A small masked image model, trained from scratch.
Training: adamw at rate 0.0022, 39300 steps, batches of 64.
Rows from block 4 of the encoder of a small masked image model, named by matrix and row number. Rows with one number belong to one neuron. Each number is 500 + 50 x the weight over its row's rms, rounded and kept within 0 to 999. All counts start at 0. Numbers have three digits each. After the name is the row's rms in percent of the matrix's.
Before each neuron's rows are labels from the 100 images, of 14976, where the neuron reaches its highest value: "strongest on" is what is common among them. Only what is clearly more common there than usual is listed. The data: views of escape-time and Newton fractals.
# fc1: MLP up (encoder.blocks.4.mlp.fc1.weight, 480x160), inputs 0-79
# fc2: MLP down (encoder.blocks.4.mlp.fc2.weight, 160x480, transposed), outputs 0-79

strongest on: pastel; grey; Julia set
fc1.30 227:541468419494551463405554555527503468413462440493479544543492454541387551456572515519593562407557480491516541450554514529458507513459544496455475495437390520420543539562578507477519540471476473453421495410553492546512626577549509566454466587
fc2.30 234:597571504525524532525524573523525510524523571524582527524523525523586523525439523524442435584527567576525431524523524524578580559527524525525523524530524533588521458523527499586524522525584530529535476523523522526525527525523523524573561544

strongest on: grey; pastel
fc1.131 257:495458467481477437599503576497560446590445439474479474443516531462477470548546517522540573490574434513566567488510479463591469372459452479545552496406572474442483552498552534460411502533492441431456479612434455573520513420464493500499542467
fc2.131 233:592538505529530538531530566533533525531530571530547536529532529531570531534437531531450432576540545549535435533532530528568576570521529530534529533537530537573531472533536498574533531531569535536548475531532531536529535530530532530557520518

strongest on: pastel; Julia set; grey
fc1.15 203:516453431491553493411544534511491490396473450493477545517478466518398554453555535504574555411529508499503526457551503546423508541485547508473478483452372538434580531557556497490536543449494475476439505382574472554513613577561501561464450595
fc2.15 237:598578514522523530523522573524525508522520577522590528522522523522590524522441523522441433587523571571524434524519523522580583556520525523523524524528523533591522457522527498585522522525584525525528480520524524524523525522523522524573577544

strongest on: vivid; grey
fc1.169 188:471538512496407478563432522502522478513471505488517491534510480537524488543532412499541536493604447486501548523505493435592554484444425499397577504540496487495444496481555549467470474477384515458428476572493519457491468452492457501406537456
fc2.169 235:603541470523523545520523576529528534531529565521536538525526523527556528530431525520444429563543570571537430526534522523570552552543523525527523530536525540576522457529533508588526523527590546525556468530523523536522535524527526528566481555

strongest on: vivid
fc1.115 200:491506499493447468610470536482549459608481470491483478444523531465546456557523480513510536531544440493546550515462498444608486393471430483505535518478635466508444545467534537451436463554475475451481476636411488524507461396423478461509568430
fc2.115 240:588495501528532541531532558538537555536535564532504541532535529535557532540434532534458431564551542537542444538537533529557552572538531528536533537539535539557538478539540507564540532535569541537565464531534535541529541533529534533547466511

strongest on: cool; pastel; Julia set
fc1.384 208:527450431500589470426556548523498475420460450493474527509494470508402540464552530503567546422528508504487523439553503573437486511487582509488445470417384531434583524553542493508521548466496459472446516387559460558506604554561506585500450587
fc2.384 232:595589517525523524525524568519523505520524576524597519524523525521593522519445524523443436588518560567518429520519524525579588569519524523522524520524522524593523462520520496582521523524578517539527475522526525516525517524524523522569573542

strongest on: cool; Mandelbrot set; Julia set
fc1.370 229:529434422487597460460544561515520461464459428475452528463497486477401538486562559508573570441526503514523548453535501584442468457504571499511438457372430537435588537544547509498485543480518449464460498441531436579524602519540495571506454552
fc2.370 227:598576522522522526525523571520523511519521578523585522523523522521590522520437523522443433589522561568520430522518524523580586567526523522522524521525520528590523463520523498583521521521579521533534473520524524521522521522522522521572567526

strongest on: pastel; grey; Julia set
fc1.473 198:545451426485554464426557569518517475434438424483466530512510462500385552457561540531581567419541504503514545447546506542428509505493559487451478485405393552415569527566572514500489539473484447475436496410542448577519613554546491574453443569
fc2.473 231:597572506525525531524523572524525510523524576525583527523523525523585524524439523523442433586528568569523433522521524523577580558523526523524525523529523531588524460522527500584523523524582528528536475524525525525525526524524524524572558540

strongest on: grey
fc1.234 216:500553467493588465519537493502522423547515438498449567476538507486483493502554552476566530510509472464528571516461524536524461407499505482497412477413598509469505569502586522414488466524502503434459493605507462519529585504450511489498461480
fc2.234 218:604568531520520524520522574515516538515520576519566519522518519520592519515425516520442436591523561574517431516515520521582577557546519519516520516523519524585519459516518501584517521515593521530553465519518519519520518518518517518580559520

strongest on: vivid
fc1.348 187:464508494496465465628464537472555439621484477490505478422509536453550454544526522503512542532549445509551540518467486478621478369479441488557520493462618462509464533465517521444431480554484469437478480599434474534502462399427497455515575436
fc2.348 228:598518525526528535529530564531530562531527571529522533528531527529569530532429529529451432575541542537534440533532531529567573581540529527529529531534530537567533473534534504570529531531572530550557460528530533535527533526528530529557496506

strongest on: grey; Julia set; pastel
fc1.297 223:519498442512543497394549524543476477371495472515507547579449431580433539448552496506567533419547481481490512458538517527458534541462533513455476502493363516457512515549556472474574531445461492468432512380569555502493601613564521552456480593
fc2.297 253:599588500524520532518521577525522505525520575521598527519519522519593521522442519520437435589529572586524428522524519521583586552527520522523519522531522537592517442521526499591520520525595530524523475519517517525525525522519520522578579559

strongest on: cool
fc1.199 180:498569482497613495492553419526476461505555489512472554499530516515505493476541541444549491518454511469506551531457546543490465490513531478531397491490586462509512576499557507416521471517562548462523488552504494488527571540478525457504449508
fc2.199 216:602568556517519517519515575509509538510518577515569511519515515514599514507417510519441448593514557581511428509508516516585582549562515517509518509514512515584514456509510501582515512510598512525555467515511513512513511514513512513589578512

strongest on: grey
fc1.217 261:443521470482493418596507564498561429572481433476476517488507505496502463522554529523571575479566420481549589508484486495595460349458443461508504503397592482452463552499581529432449465522461479409439478621474481538525548463475497486464536450
fc2.217 222:603553517524524532522523573522523529523525574523558527523523523523582524524429524522442434585530558568525429523525523524578579565538523524522523523531522531583524462523526502583523525522586527528548466523522523527523525523522523522570543518

strongest on: cool; Julia set
fc1.421 177:507556475496599518457528447509470478517538494513468584477509500512490525484534533471547493517429514464508552533470533554446481514524525482520374480515586472500529575506559510423540469547580567482542490522501494488531600543446518438500418520
fc2.421 218:601572574515518515521516572509511536510514570514567513521514515516605513508414509520442445598512558587510433511506516519585576537561518516507520510512514516582513456508510502580519512512602514512545469514508512510514511516509513514593599499

strongest on: vivid
fc1.299 190:468526518493426477594480523485537466602502489492506477491500518503565442546515451514506521534564441480531530517472492434620495403466417479492559533515640453512420529472529527466451455543456502452476485643420524496501454426450490447487578439
fc2.299 267:587475473533530547530532562543539562541535558535489547533534532538544532547431533536459438555562550547549447544546531530554546562539530529538531543541539544550533469544545505565541531539569550536571460535530534549533546535530536535544460521

strongest on: vivid
fc1.127 196:482520492495468455622476541491552452616464475487490459453534537464547449556528471497512538527559442495544540511484498459620484381469455489516523500467623452501442537461528531465422466556468477445471486615417485515503460394445476464507572438
fc2.127 240:589501505533532538535533559536535552536536567535516538534537533534556533538437535535457433559549538536540441538541534531557560574535531530536532536537534534560536474540537502563536534535569538546565465535538536539532538532534536534548471517

strongest on: grey; Julia set
fc1.381 257:474489454485501420579489581497560409565440440476475499450516541465467491544563500534564589485606429488550579479518509471597489335455461479479536485402541498423501536513563534465439503533465456416416488592473444572519541437511450510464538455
fc2.381 227:600553510523525534526525571527527526527526573525560531525526525526580527528431526526444430580534557566529429527527526525577578566531526524527525527534525535581526463527531501582526526526580532531549470526525525531525530524524525525567538522

strongest on: pastel; grey; Julia set
fc1.80 207:528435427486549472416552559512501482412462441487475534510486476523387547461560535510579566413539502512512538447551501543432491513484543502474491490426385541420581530561563504502512540460502463470439507407564468566517619563560498569465452590
fc2.80 234:596575509524524531524524571525525508524524575524587528523524526523588524524441525524441435587524567571526434524521524524578584559517525524525524524530524535589523460523528497585524523525581527528530478522524525526524525523523525524569567540

strongest on: grey; pastel; Julia set
fc1.436 152:436602510491534514593505425490510463534532558489555536476502493580521516524536453476546512488524448452489530538469560501586504498433466486552437486599604365542413560474551535417484458497509624445501483561463535422521494505444506426456524500
fc2.436 221:606552537519519527518518581517516555518516556519525521515517518521588517516406520517442447567529550591525428517520516518579560564566519520517518519520517524567520454522518501582514519522598518524559473523519512526522524520524519519594538525

strongest on: grey
fc1.310 197:464526485489456444617477539472558430594470480478508490483506509527536454545534466508528548520590432493536550502505508468632491363457440473501534500467602432485444528489540536449423475532454485432458479605445501520510484453436492447468557446
fc2.310 231:599533510526525539527526571529529540530527570526544534526528527527574527531428528526445432575542551563535432529531528525572575568535525525528525530537528538575526464529534503578527528528582536535555469528526526536525536526526527526563520523

strongest on: Julia set; grey; pastel
fc1.212 172:449465478469421444519435527507514496525460489454549506518453467568489524534545386544564570449590420496501574516536529460525580474446449489432570501558453461450493496535568546482465502470414532484447463499511507495521509470558435457359522450
fc2.212 239:603547488525525548528524575531532514531526560525549539526524529530562529535434526525443426578543563573539431532534525526573564550521527527530525533542527545576526459529536505586534524532576551517545477531522528538523539526526527529563505543

strongest on: grey; pastel; Julia set
fc1.389 154:447573522496526486602510434482505451540559548507530558487490499572523501495527491495540495507487460465510522544441537516589477469451457481560444496567629368545420553472551531402493439526542604440524476594470556434521517519451539416464513486
fc2.389 218:608551541518517526514518580515513554519518561517537521516515517518591514516412517516440452578526555593522432514517516519583569565562518519513517516521517525571514456517517500583515517517601516526556469518518512521520521519519516518588545520